config = dict(
    encoder_inner_norm=False,
    encoder_moe_every=2,
    encoder_slots_per_expert=2,
    encoder_width=128,
    decoder_width=192,
    grad_clip=5.0,
    steps=16500,
)
Rows from expert 25 of block 7 of the encoder, named by matrix and row number. Rows with one number belong to one neuron. Each number is 500 + 50 x the weight over its row's rms, rounded and kept within 0 to 999. All counts start at 0. Numbers have three digits each. After the name is the row's rms in percent of the matrix's.
# up: expert up (encoder.blocks.7.mlp.up, 32x128x128), inputs 64-127
# down: expert down (encoder.blocks.7.mlp.down, 32x128x128, transposed), outputs 64-127
up.4 097:524469541507392453514573597482476539462507514481471465488471426509472527500529509499432523429471581534531513589451454540526577561573511441453517450516482459416488517522585479558402424498532517
down.4 123:470531487510488527500451476482491509548514530594585558441441510567538379510483467495444519510556543426530504493492541478511490457532485510513587541492545534429488404492431591512493497463449389
up.5 096:455449627459502557478498551594489455566503423557529504407415480463596505526532508518519524510482522483550506477510488555466471560468505535548486481571497414465569490393556512416561599494551456
down.5 105:579566474463440493488416449413461503458540496497550456544532533447511468476569517589384475524425451509546523516493483527519515487538514558452493428458458564602497502448465616536505471538516590
up.6 108:519531452411470548468540489571549522505407496470453420542477502457443532560569599507493432422482602587413539578450441498521521521511522417545532425444527519534508613483407534578568431410500532
down.6 100:540524421505491536452479499425463537493479450545566454545520423465553467536434645569427453490538544454397516550496461475413480509498450450504510442441515493588465669490478482557548469456422547
up.7 085:553455408417530441441524534521435511496503495513417522536472526481491451531515462556500466452524473502499404492439485513595474555542494541511465421476546461575513422432471525536454544509511520
down.7 104:525466611488476475461586472460594483454502489537521418574472477438585441526506532504487525535519462508470528472458443508439496497505529529451550457447501520375531560565507491378535410400489514
up.8 088:537513561499490552425549501569434580482466402440491483464502547492481503555564478466460502559453485513506450554482463548575519524534468457427552486531616532550534592458534492436542393452588559
down.8 112:499534469518520499571486458443524411491493526458527528472563484544533502440475531464565498388512541514425592399472478402473507491545515542524496469509454541506525503445493520543460540543472463
up.9 104:489536526410440522465515466499490520479432509577483432542497512461508450479481642495582406536433505568522500506533486504565482566536370528459516435431463593583569620492445518493578417434472525
down.9 120:577426493552445590522515544493493448521565403534530376520521491523413525506458551505509519504399547444428547510462373426503474539503504474526552474442475435515421504418536524476554412424470517
up.10 112:487413538456515556552521512561515497553487575548513465432480519607542495522483505509544501408386540480416600501482484513488433502587494489471585431502509495480490483440584520470494451478522462
down.10 120:578560524479471433430493493510475463412492442496443452594492427510489442519527494464495513558432566567518456529443485397539553450487563573473603470480497443516536582473581419549477416540401608
up.11 120:555443497405518560381552499542521423478500481475540553538469524414523496527486515462487542565617435483495470408468388473488487446584507434488571527492531560472542528392475520349536639484488484
down.11 129:505578523546467441438453462549393479504518437571619531538504556379536474526501458585501518511530416551494540502521448505507446563489486578596555412478487596509511440412464448503524591507477455
up.12 111:538455457461504476376593539532521344519543530516472501426460437477491549530445521516602576501540551527475550463410438471521479420547529501503571521535520552515559489445460513529512499425516434
down.12 125:469442567576487484495584512558491465482522366506615496528563462438463533510451465533501508515614564524475455519598459482469514514528543565561556454530514418498548457468558372428513504484524511
up.13 124:363526481406480532564537475546584482486438501482422435549513497417461465427475562471538557521488528532472568509466467503442457473560541443568405427473388533530519519511433521549616578451558498
down.13 137:452535399519507469508539515509543489478512466478389523534502435509354454552505488489568547512540437490493493486555532464415526557548513419470493530401466471472439534421505506537572541474566447
up.14 112:428425472481394580480459450476468534559471496513449386504460488497442437469573521462485490418516504544552520559450540516445472499579572452542477525429479495433508598574433549453564495418534393
down.14 102:441492584420432407543489494508506589510461487492473460478528428489554524468503506438534490399595555562550539584482562504395470512483510464529428449432514407499477498528422593577495519461461516
up.15 082:532381613502522530539470534471479415414480486458533581443493481509586438421531436500572515597506519537505428498467473539436593555547543480464476478505417453542632484575539540539476592501501512
down.15 101:598535476544499514470470511384441550474525553510610539502461502473434445609542529588501495479509435492456534444521523532647470476512446524432455526555457563394489491444480529436525500570504550
up.16 089:513466533517527477477622515573478462519497453512421487457430488454455470531510509446488513506556544455493495522397434546504473502586560432462485493596521550483627488478522503402423466509565477
down.16 104:469558499519372493455474503479504538472456513441631512535553430419569491419490585545501487462525500622526528455554454557469512566520454546557548464542524443593461500549412543553583477457478456
up.17 101:497486596416460510525591543524556443511443512460469416439381439511443481520468595449473501519488475567552532555444531535447549529577499394543471494462528511553524499494407551527542518445605474
down.17 072:504535569538434559528506511490527470460481527444523410421419406494465416514454569513498451406575500526430478544425584579523437576547448476544515542421466516519510507488474537532547497450494557
up.18 086:515421509423481520398523506589485492484450505511473520369441445474432410530498535497500544460531500550467587559454470509481460476569416485593515492494574506560536468524438605498604503434530421
down.18 072:437536425520491509504415542534521535486524580471566447445425515517492395507553513553447458413516555512435542488434534580491456530528397443552464519470561571563520536528440513476586478467472473
up.19 100:541514449464487516501541522471615559421490457530433466578486497435449449542528453493435430461482462548509466544558487466564473583455495514533487463492496499496473585510511503517550459468475560
down.19 104:503520506489608496480484521534639454505455517466471560497595497541424522517495441500493511484481585493419499524484510500556518404487509426462460614573473485539485468511462407530438491524524550
up.20 099:462456510496426460452558659530504441444518558466569515485448469467476522508376538429558542495430511545579511584503395494544553519501465514498475565495601488487510453527520491560553420473533538
down.20 110:453460512389539527532455465494508529706566521465459503537514522441656510510513529511481508556438536504524442425358522550520555495510560521484515463497462540421563432544497396494463491477492528
up.21 100:529458581465478500468499440534508433513422468466552530369469451491509497559490546550509586551445600489413499529432398536556538584560471469482533474486562413548519533488390565518555498408487478
down.21 079:554500565447378497529413558434485464470528563435536440464488435481561535433458594556428501506571578521454488482531480544451511589502446531560428559527571539561534473458577525483529500535440497
up.22 104:443468589460519499572458468595518526511514481432563546503512486507476478565395459482440467466550466544367539582526442484540496477505468469533523473445514480506414540445483516475495499533501559
down.22 117:450593446539479509545545557504444495542447512480400535477570586496440607468366433476507584470607537519428491562427584578544480512531509544480524494513514529557491452381534448482423572575480497
up.23 102:538447548442519499492502488479535544505509479473530547560463544483540462493623528448467494518521395476444480399445425458426503523516560548455463458425389524522509528511435532423595554439510473
down.23 121:405554468466512492591503522533459443426523494527452468556502587540441426519501500565543569519479459481570508500450478506571507410375437441458479489500513503427491467492458430567515507464543572
up.24 103:467548561452465507409553485551539462569457539507403363543478494538563492468532502483553438362527531468501464478442499502520537517541470467592520510391538459479486504495494555409507525536583398
down.24 109:520540569415460464474488503485445569493590542494519453518522563452552554470529489532520439377558489507453497588448492583633544496508447538531448562513555566478541477512518550434590499632506534
up.25 092:383506544344525479494530508572602504445496463440498413460510462445406517485441563462532537461526508567540577497418415502455480515571537454585492558496470515503596550514433570478604514384551436
down.25 070:544452535499409558538419597499533500482521547406556405460508413465509501481498515487513417465567544496438498538444486517538506619602455511494436584480527534570508497517478572434532486502504492
up.26 098:509545558461487508550592457565521419581504409494441446470536600451508541588505578511487632469511421508606589537487459518474461494500483430506515457501527503520507496546461504475476484405505492
down.26 114:446463444470500484497517480458459551446442452411486471484522454453585501479531546555441440545504631551531529434469446504455499469539491496473489553467574457582441530476404464551562482526551533
up.27 100:460621474472509516450469449462395466604490539560394486563540566547467495506536495454521417482423493544518478482507530526467543481550582514423467477442564482477554560649452521516553441415506417
down.27 105:402527502462521528557499490485596527511528442485526449407482585418502514505455549466512609398520595503505481559455525484435489592544456573544541477438544506479473461423512417514456595513488498
up.28 113:515477545392413513493478525550506481504459531447545435525462472502400446511484530491452458414514432569623529553434443521474480455567556438530446449459496505549585506522470527469613449443632451
down.28 094:539454498602458610444454557456517469501426515424564455469388454556459408481510478513497446508560493446467467500372561537532420564581505491549488514448471493553568523497520591540569485448529476
up.29 085:543482646509440447497555507524485405623464559502572533425466506553507489567494519425457546519608437412570398449524531491477489481467590517472519437499605557479482414442452528474495512568461472
down.29 099:443483416503530445503595481519474566511551526501467477640550504444533517491502520527540501453458533573494486493406454533538501441586581519482559495495489441543475572590433372569529498485484585
up.30 090:475577521472515486491532462392534565499449516434475460490515602528474554523496510483487501552518521578535454494423412585484536450411511413445542478643496549557504486546450492623473426399501556
down.30 099:423415438493554459477468542618547456553603444571522512588466436439533490457548435477583572567496432479525532495491462472446504474583561542569546455429438454442491480452472418473574560454555475
up.31 182:417537462460549520559479532488475487470489507493481526483519429512540512393447516483545522442481541556431515404529502485428554454484487461552498438591433490514509450475483538571598512522560446
down.31 144:392523439492535453540463481537449576508556510491526536470508434480548498498470558518544554434553514521378532501521466494362517506468467500524525424474424504477466420556528519558569458523516388
up.32 090:537460540432483524432506565613467481359452490489550534492410541368475559565491470504505464523542466553438530426445517539533441582533484502545448400540476579581553567464427534458500605506527484
down.32 118:488554516435456549528464491493463501522563535496452512484516527518535482488435540537508505422594407426543488482395482496540506434485455444429523603451459581446458483519429550585536492451412427
up.33 085:574505544426436482487468580549538489448472533494417420396446463454496436461424580424511527508479518518516517538390410480473544528549501517595479508509545514489563558571453603492561497498549405
down.33 069:581495491469399554549480542499509529420551473462499411486469517484453414575391548534482481420559526414461451564329520528511481574568460449526490564464535461546507567499502564439501521539433468
up.34 101:482461548457511564542563464551537470592485558497441468503488444566433554554470606447474458487477518543399588494450423507477491454525432452481533414407503553519544572472461520502513528458577479
down.34 104:471527535505421452520395501451532512556537503482501496608567609497462571445515438448499485484533608403418404553522490514526594513476550531475526510415510519487550508496540477565493449500479532
up.35 098:516475582490400502520495515510536488543492548540482438407440481511489446508520565546528498483505431520551563509429526474508480510557501478550413455493558541465587466517435598484527421373546449
down.35 072:535559492479460545486479545452507501546558509440566372493441466447524459495415565570544434415618466492438552484424589545544458562533478485594542535489479564477509533509455507519510529462505547
up.36 081:535432556478426509433460591493462520495473531414479458392449475514480483472454544477518505514462560570478494557444420528566543448582492497529393414487621569505516481524498613471488483602596442
down.36 066:486517476460384509522414520534475484406569478483475438519397471503511394548502540583456398491549560499478528504391509518492441533573447447485484548424488494569485515502478504505487443502561462
up.37 083:472486586462393546409476509568466456524490561488453480384490426516484537459466555507574518485575500550418469536426477494424485435504505419582531456475546562522546538587416616487590496501594458
down.37 061:530557475482421512485419520499489445389516520509547394466464501532592402522490537536466425451537530478437517507389577564528484530528430469550551457460501533550535477524426539513514522552486489
up.38 080:515465522493442469455427520555479483492501546476486544387437399447441368474466539514503518476459530539401503525380504491488496535567478498583514485434556493553510546554449642395540482453594409
down.38 068:478516519445491498552449511525468515479539482506525440515413449484540467509497550571427456438555533455453598477309533546443453546607434515527467504377491539581487531438473515414495438513558451
up.39 088:479484530444469556408456609533533469430445492446474490447415494554444524546432528464509435498462520530440422562486481561435587460507462487600446479472486468432567513565477634462511480560541472
down.39 069:523500507478358471543464525537488435431539456459562443493434457547513402539439508519495412388560465523518479572431480490451413520541419536551545557492562485495449485513461583460503500601508529
up.40 088:490448497398410535465491506553444539524395501470503506461428427444464491484505505469520542485505519529428500498395389484457479531588495388610495453549504552487563531569451605405523442484556403
down.40 063:492431505438398526504440493479535583472509491466492411543441446488543484547423487468460455468561531476417509535343526494510472587649390402490475529446499494556509491511498505465485437528497433
up.41 166:593494571464466516412537537483567448485429492502460536496438523484441445580421475444479439478456483579523539603431415492635531553576501483590438534481553551489490584456495535491515431453510527
down.41 139:570523525514456471485477505475380541536374519470471493488481525489479422501479534461399436518488458522506524582437458479614536519574557490589466561479551528529517652517434589458494444483499541
up.42 088:499417547439475468433515562500481475564461508519435536465404458509462441427524536462504537473575435553561547515494548528516530469512548504492473519465483470473524504523518499441486469525518474
down.42 119:523561433414473497586427476444376534540524585501556533496566604428529491502495549569460457452552469496566466509522495528482534587494495498543484498500539564501488534496536554477487584529460446
up.43 093:483514383551518604519549485522540399500494420578439511507465497522508468528555507502387506461545382510527497518484511510523540489541535528520505516413499616443529520507444495557528499432545570
down.43 114:477458630588535479539530528544587551465472525456540561499539566479389527466541453497445492459509559488523434579489538559451496559427460433498464505597529488551565468454508462386449471536524498
up.44 097:496422602449451489450499488529578508531432475478519533458396421460464441479473498459480591494578433581534506585424498537528498480517510461603532579432525522432505545497439551401481510482527443
down.44 085:526496524491435574520482534468513525481524480457551532496389490456493548539414507477559500459572494484343490609478558476489482610615408477536504539554503543506497478562511587418431474521448480
up.45 119:603509516462456573525507540580573430466462430449556534467406542476455464574492390524374535476584346455539479518443512529533495463488537500531541487480497555500511464510444522554505463527545527
down.45 124:501617446505470391479460502509452401391449536478505595600519492494550506551542455555422509450572518503509530491479566520444448521426454444522546490592433550544523453460492477590486487468427436
up.46 101:454445486432463519510464558526501456480474484449528552528527493485469566411505532350423579530524447522537555575440453480435543488525455485454579449484527499523503543460509493454502572518439455
down.46 110:508646505491565461468494542555408485526507450509539562553518612484431507490486392481515515565618498404469491538604541473493496517424519461614550528549518566487501464439463463520395572596489541
up.47 108:413394499412448582438441575585509452499459592514496474477450478526428511528369492416491521423580452506515565468456505501467490481584563470545556464492533542472572573547532547439528490444585420
down.47 090:514451565488467518472440523529493524549490475504565419460401508483476511529498492528522458421563560450468483561434583528485493536550358517495429557474533613487530446473527654460482498458475416
up.48 117:508549546508519646480452525461429381523582561544500495457473475509485449473516487483498460511581493442587535569425570489481540389531512436452506497481562482496538479548488506512539405516549474
down.48 124:464537422457416514521526542423483487537541474551476482494502537600387438525487429506445496419491562534526450637476553534481531484504573484471503590473509469567497480486530482564518464434533444
up.49 076:574506558454487510443439485521565469459497481547453545504477422442555444495554479582477554657389597524459503460470502508519509497563470448538457431506486526487450483528435489553503486423443511
down.49 092:451497475451508576532514481489415539556441540511521463432459546511593445553519532481479459481586433434508478538500481517483489460411573471500540531442510548519492500491539556483560521560625507
up.50 102:471512395532393503419520545541483492482531468497470435494502476526485482488591581557509445497501619546487520408463535577504463518508559467474439507560509574460559544591460508554551444491455405
down.50 125:555491585478566508520510484478566503504455494512572616484455465514406400618459475544429522457561454412492455658462568446492480533512516538544547526487475465542550455417533527404447576518527517
up.51 091:494510529383462536451504591526494465552441514446520544367395443540443456547476475474516581497503471531437566479467519509465513467582520437569555487530489492559557522537420599486502434411541416
down.51 065:531484529459402529523463519503555511536443528519551462485400431533490448517461532430515489436581545490368498461442579542508444528551427480545503532520565568531486462556464549476452464468497515
up.52 090:494505377525512462472451458559556503485518441564521556473507435528512430478530484495541640436505528595476493444487486537460521503458486464575514495510573489361554449518521544487496660499400432
down.52 107:551418580466465428467519525426533544520478478560572516447459520475483506592519561503426382532536457485556491608511532496548510477496436532476464447543520493542466516445473507466482424516633588
up.53 092:491431527503444472561588475502530519484500486453470483470461591489475547504513481513474535392431549468515535621477509550596547550469536477525483506546453532439591610568509483491435515485516467
down.53 117:416568506530565449461469494531626566508495542513501545458535483500568495411465533445543503546481483494487511392548510479457536518528390524468407449478553443562517419472450564494563444494518485
up.54 113:559540574570494428524460505535493459527541494495512466463486536514446508573525478494443487503462532563534534537411420516590550507504576535459361454470623418482525525481492515571562528502563501
down.54 124:407407453582524534536471504460519483548453452480495514518557528481539594443448526413564555486426537444459481526467506509536549480418496433482547519556473485492508490459535499402465526493455509
up.55 098:547529565489536473427445436478426562474545508490361544516486493540569512482574457437442379526483488396520445501535524486448483529541501504432467439534564513502512545534547511534534535556510486
down.55 106:448403432564559596596487558413608506474424508469480423523484462587386440477484516441563552512364496590465498432557543472498463555531540522470452493473454512457449502510531432473495468501510511
up.56 101:517571473575613490484501472583473499542545450516427504409517564454517561464493489454452600553546435533433490464493442465468541525472495529421526462526550580461564454532427524597469461509509470
down.56 100:565446481585410504426590462479579449518413479480484492539507464482495465493543539488590407442453535443557485497481549548560465539538594498528542514430460468533451611524515556427513506461564568
up.57 090:475494529466397504507434543581486502511431519424430487406437426519491508555427521505457506473520434579439533519468430513434489487634490441596466488494510519576548492555496598471548374497532463
down.57 069:513503453471399487532384496525495537455525491490472359500468512494528421574475490568455477501552477442443544526398548536526385548584362443527488490409497537592508528494467531551573412492539481
up.58 084:531424484485497431490514550513407433581477609383594456424464563495525434453453445444515463538414506524512475570524539496493457531516454476479480491452586491524534532554529505509478468535471558
down.58 098:524580509519526513503509465437511523491524483415499532572591437474518656439538568542566490459484456505414474447470405526493516473521589601476479454496472542521477463461481452486511516478505479
up.59 108:428505487511598471522548448530562497523550521487423503521550427499425468604421530534532449458508519538424519546488462507453469475504482373589509488568460507466474483558535512499410502430508456
down.59 110:572500432514510457434437496526574424571518515429502477540486568446505487449586501499525404469450517550491605430539498558478456491530503491439465569450475448559556617481499476458540599454515533
up.60 086:475582585447399561459547526486508492502456491469420430395506483565481424534528579484541440491581507565456458530436465506448549490517532521570487410511498471510566502518467609515574523540566483
down.60 067:542519543448334484485490541478497449464515537476507372457493496500539444528507587558510413484578523530483428503447498543523508571447466472550541503488513464516524435502479570447546589603504520
up.61 096:542569532573411449528590448496490551480529468543574468492488454469557501502416453526475499490467504503580432500473470517566441622516473553374456487540544484481588512499536500447528499455450487
down.61 115:525489422487520455525488515608535447554460616505427572495536449523592581476568503484569568533436497571472490468489500521446516521521547559511547443435454501440395527509482552412504482560524522
up.62 107:456512556496470478516584522604621534515509469445480487508457460453460537586467488527511523411570480533580548582511453498506486472474478451551445575500500495565551459460460469597611424486532539
down.62 117:534495494478386554557526507361460494564535442508446506478464527424567535421458482546516448627499442479492462442448509462494498558594473532521488505532524444493376510564479499542522466491592459
up.63 117:409563553501527456522511448481545513489496563586467427529501497580451430506477525491462421519412581512554563514471439497491520518469474424530390445506523543553485486529539530519493522404534448
down.63 111:466471443384509431539468478534531431510610406567515509557522540411438517561590471453507454527533502473427614426535483547514465476567560506450430542442506487502566479590463433472425598479490512
up.64 111:571516520525581502527429525416415471508532465480498608376545527553415509457484444483482555572479532560460562591523511521525563410519599564407493550443571516504461537510515503499467416493534556
down.64 107:481517469536600485468525525470628501516405515501506454586552545543433491522511373421515550421517568482517446583493571463537541564442571515552462504536515448501510446445551474466475621595467477
up.65 086:502466514503477563503466510444554487569518469422514587442449444410512428544408534434466553505460458579408550496462525508480576503548470466570439446445549542441547536512482611474506423493506492
down.65 069:511455524365381534518478491487515482525584490464539477505421411446537461554359536508506468428530465507440530550394515525482492572586400453549474536485565512467503485557512566462526472517489481
up.66 102:499454507453491564471459551620560410365467554515490453534471462498452548454417400453451571495500504482503560460502548472538551406572467530536568452491529570495529412520499507504449466588543463
down.66 115:477562476427507465406479521502514475510451490457579563552531530482518432618566511552479529462511497589475503507637536544473562533435438461595477559593587509424543464537550458520516543551467505
up.67 083:443471525485449508415510542566508504544489551482442416403453433502469472499487533442513476380499510554502524484437461484507420479542504463586535427573540550493572520562553609501600406522560407
down.67 062:505495487477407560495460499513467535479515535480519384497475543443508436554440471538448464461594528449451439542379565566557449537489419431536528473459540509496492440556477597510596538528499466
up.68 087:551501567497565464454569426504464496545558429553448541517444489486504488451621422625493485539522582447495637524472483525508476606442497463526494526511518474487513524487501511601404508501582445
down.68 105:565426497530496426450493501527580476451526454513577482484547534457470481593473516455496513465490587483436550511482458482468523457620534557452488441492479496569557511488473547411524503502357470
up.69 097:538550513456454458528549484426595538515459446478472430568454482474470433517540577581494560482483433595550463556425408517492546527508482419589482581445477472446482442525369536467564453565526519
down.69 082:478412559472433588446528542383392516468459569456508470463451521444545468453494576443413526514497488521606529456422481490558517433553483500444507518535510497601522480599518559601506496539564471
up.70 090:523575473468474557540446531581450494421451519492515532554537479531555542506427523466518505468452605498475463551521456456497580578554463526427517518558579595522544528494432487498558422441505509
down.70 096:447434513520583476434607465525489515576600503551481531574548531504491489567549464515649500551542537409449497491533509495489540480377535463543507502450450431459511580597524479540411475521557557
up.71 086:519475563389497456499514509473532515589452516497477485366445467477468461498485535494527542453595572544480483530462514496484457501616468452611503466542482559463542455507426614496554466369452466
down.71 070:527470541451363516566404515503551556533522557421561484473453437457517519519491515534496479413582537424426476524416546563513483571539439406549496509492546542457524478531460556453520507451385491
up.72 084:602517566461445489461482527495542557480445538488486491417412440431514462472536554430429469383543486505483485568473514545450542406526515464559436522444506517523542538486471605488554500563565427
down.72 059:484548508464405493477444518518536500530567541451552455515491448457498443534450589500457463442566508489426484483384501539464505529544560464527495469414560495478516527552507560486529540537493462
up.73 107:481586484481527478492576448503454553463448497580560514431524530550433562397555415518561569513491520584481439441485524508538466591445471544537486435499491537498502559603532513545453619433426487
down.73 114:493483541446518447479412470495589444502518510524464585558471518521511391577466508526435478539447420444566564537526496505501505452516476510421476535492527492398513505439535461417528426525595537
up.74 083:517462462481518544529502545493537550453473451511494535446514486528482510458429478504512468442436499633517539593489494504468565464468528507637528480513504569425558504595504555528584461450540504
down.74 080:430547578502374500531474503509460561535580521532443441443433400482552486469493555488454436495600536553472543483447527527439489520520416486520537449408552575559479457525570518515532554533488569
up.75 127:507534534460457538495495559441571371552472466505461454481459486472439426525493505501383476458477436561551549566436477532470519460574610460552421515420545536474533577550399528583616446397536487
down.75 127:513557527587400451495467453494366536538392479456518476518463476463497466444527527481436432477580490501469489597504458532470439442433528459584481471465551522549484600589452497461531583480436537
up.76 102:548509487465569454483586479593576563419476558522502461499535507427509530553497585542541594529491495498557479454485379467535506511534506456486554598489380481571586421489489510524496485546484442
down.76 105:455453473479487517503549355456457471581485383561533492537501521421461471500504521474513481491474506522474568483503561458495458491449504432515397437450556455479433533447463525464501510333519551
up.77 089:538498506471421475482520487566470490436449493500518556412468456490458396549514550487504485424567506551414486591412451505491509459613438469531541525449556520579506472591433616531562425501530418
down.77 068:524518464497464480535482553588518532393492513492553424537502559504495465550521522569414454511513505492438550544364550554556447525557367448505434452398511541535426486497445521528552445489558480
up.78 102:528413448466560528483367551542453528488500503459513529463457483564442615515536454483481487462488497591514476442437501556504511466483611429580433521507522460465502554545530520517462477525479475
down.78 099:537509522439479448461386499438579593502377603585413484512452519507482486553497589500456535492500502553535527434481539477550479505571471567568443569507534488445527567493458535461589506518508420
up.79 118:523562576521527415536487499485536467519512530531451494506560512594351458594460518499403410549543541519506581605473518499483489408497489382499465530475621486585492438563537523545513446464517484
down.79 106:449481498459495468457553508486492485526486433512481513416501501477578503491517451536467554488475507534386607451504496509494504444531500490412519563420531446542467534519492383433430560489432516
up.80 084:549474535454513452506547500487561492528440532515479540407468422525459384486500567467499534484563485521446540593442522469474471491572425481579441512494533554455532478515406604409581477381557453
down.80 068:523477504452401511556464525475555523504534552420565501510495408463492484554452516555473436402617479452390502569399546551495490538593430448562453508518533530407453490530463518464549465447472489
up.81 078:499445555471422450456511493459598504518437532501432505394481462483468476456464554514527523482528512579478525565429506503425465519561505425547473521457573556501485504548495613463524520437621417
down.81 063:478565480442383511512423535509503509450570524444491451501417425454511441556481544589514448400556498483425526463421546565452467611551458418539515524442481551552506515530503513466503513478555457
up.82 088:516403517460547436528565560550586611490569486463504437488421446416519549556490518470511496499493442461545496430533462410564447470482514553521594535511435557437418474444525529457439425543506521
down.82 104:542486483506526497490498412464447382479529510520486480622462545547542455471573513584487534511354458643570495472458420511489506443499514546496546415523506505485513493483458402458523521399390535
up.83 113:446549610499394463565567508589517536549548489489519574475433448533489418526425545519451517548586389459476483568455484534480492452565497499473650409463527606526545491402502513541521508466506479
down.83 124:474540430476454466573440567609504536556463509461456553536487518446490532464467466507471456515544567510483465510547454455425503566585547460539485563497552502445431655504503459552435608608460529
up.84 099:455521427480605577449411489520458531501467509522467525535505563486432442457394540435536449530535554473483567521533512481399642544500514517480513487499477553467535610552502519523578425526503543
down.84 090:429483480502578485521505532428668545523526475540473445589524471515498540543539496414574442452443549545401414510505514566514430463481601528457426417521523459457513562570555414517425514469485499
up.85 084:480522514492427493425520525530446472447456536497429443426428529449448514496520576453488448459494523591405560539444441574483488474575454468600426562449576462532599508527475616571594467377553464
down.85 067:550553498461358472541494553495422476402503557407492426534526533539552527459486517588436432465500432541446552458437526562572475504513425488604468550518563492540517504534505558543593513495490522
up.86 105:528423560427469526457467549525551515444363501507529497432382417488483549504489550507488540502505512576506502469448495556496528501507532449566497527617515554467523570510507568440575492462521494
down.86 079:547586558458358573429491512437466416483472441452559502448502492507588520471454461525487399419597483479479485533436537470512545521553501521540512552452555539518515508551555516523558517535530490
up.87 080:478495569437498514497530549454500468392456544482519396398464426450509519519504571472467469434494579508473520488387504591543500456544529438604509428509467516532479536531501620493515472432484451
down.87 060:539498520516372551532455561509485454404488492463557436458479529468537442471492565530418425459611572431562441515424553568533482591502483524537521521399499513512510538481570609524502514501477530
up.88 104:552462570492553480511525511556400505602502516474567584374448506523538522497481477476561478404468548497501523584464493559542509521426568540478445577540462430543597571447480507480506480469536488
down.88 117:490408381562468585501535498503545455435527454467433424511543545433432569460485466410526571492386530462519462467489397509450566534596519452475443411466456483550477437568538576504553500465508536
up.89 115:466538474542499496457446450537456506469546414516461459530521590484481498482452420478470487480486571518479516524545490535481498624573488554459505477615537496506503425431540519467380545571552485
down.89 105:576423588520497515544595516560512494499429587507471495503455409573456497516496544590471491470506423513561495488352509499554508452494488511473535484410428532471558584517462489465556417461402513
up.90 113:438565512518510454586531521504521453563532456460471472405512459516461444414460503430460571517576475574531557525458485528485559432539553466563483558560490381539484454559468505496519557425542473
down.90 117:517532574434567508472461551517404512489434519477475520477498479563423515554492508527452522504484522555553526523562569477454462512553469470405508487399522458438504472454483515511432449515438466
up.91 085:472447565484418549484480472575563512556504561539455520362493449440472494458499524461535517559492447522502516486390444502448564542583532429572417513469531466570573528503446588569540392490598471
down.91 062:501537565439400549505427509451516485471539547507499433434490423459570454508440554538422466499588513480449559458413496547470486597532500438521451529388540518549569482508535516521533479501516482
up.92 104:456519455502433577521478535511518526458465495476464513485434597462374563399561536414457511559575470579579590453453519480434482521512454424501476519503481532461492519556453513423529471449540551
down.92 110:443530527439481500490515495563447507519534488532457486532419483455490510541486559499481573440433459433517452436496463471512550490500442576526455469469608547478500559456582468532546429506495433
up.93 117:462483485495507564491469611401522501478428548536424464497505443590429447449522481520402514431456536519526538575524563501410550410481517434579416445520494536426467486510490523488615465494494486
down.93 118:496426500509488474570514499504404581484499543537475536580503432483491482509456551540504485475502524570488503492452537511468453529481499516504431457430431481512437553466478505487581585510497479
up.94 121:498510480514556522543478469511555480482483449486511591500486400490490450441465588513487465555477401554407580484430457492441526447448476520518502512457503524544521573538420522554522556495495440
down.94 121:440547383481432481538451601479537424551552480454419541463529519489445458448543464562502576603506463507511498467608463564444540540420532481464560526465503511486461526622504493604554597532511425
up.95 106:415463481466537563465458566526575464492503496485470462461468420464430498448508518444528555443523504555552623471459436529485498484577583438645508471527465462441489448463522518455595487448560420
down.95 091:546502542530365543421456496518551487551506549500577511444492419527519507503561484476576445419559521511474473524529554501491501524615506487512487560464499446571577492508470572475505456437487462
up.96 092:588471576549592475526543552519635443448509530481531505436528439437468517525507504477500554491500525551501504500502452566472552546500605451498457559593545614491494478494516495474482542523512486
down.96 112:436551474480437469426514458471506518550472548464551445482559598515557578406516499558530447517494523505575551521467562491553503488432396472511479509484464451506496499408494550501544529526601507
up.97 101:422479504429474546486480490502446516496452514473429406489471498423411498466490579427514516459555501510444493550415513521452491500562578439531572560515612572476600609558368570505564406427530454
down.97 070:508455534413387473563395586541465526516456581492515400487480471454526520467394525518440469450559534549510586546423498541523499534557448506519546519432514469552505567514504637463479446584480456
up.98 105:553503498496543463439487542463431444519485575530513454471565513520398507565565556450537517488542577516576471474482565432526463550537513574451450423434584498484492467493515519410495529493521491
down.98 103:504530505416563510468516495527567464484465427484463531610625537513425529578459486502494512511545559508447413568544562437483566528562542480494481563531558373474537522503503387554411503568458459
up.99 085:483496552423470521521510566499516569487383587489452454419457425441465441496477559525514469350551514433505536535472455531480441458575541506576584467513528501502474455501473636404531373498549417
down.99 063:461522534487363458547414532512501571444442557501513424562481478456474421511492535537452451470581574410478518475456532523509446571463539426505565425460476561476466441507536567489525451516561444
up.100 103:504448511459486531456554414430459517473528533517426482538578472352565536508517612527556468469486492496580454419464436514452445518483536539487491531519471492422562572471484519482509482448525486
down.100 103:507523471584635486466454485587523547481455522478550545559530599544424472518541472547581538432444503508506548457548495567558440554437521513567441452544477511465468515487550480432517585531489484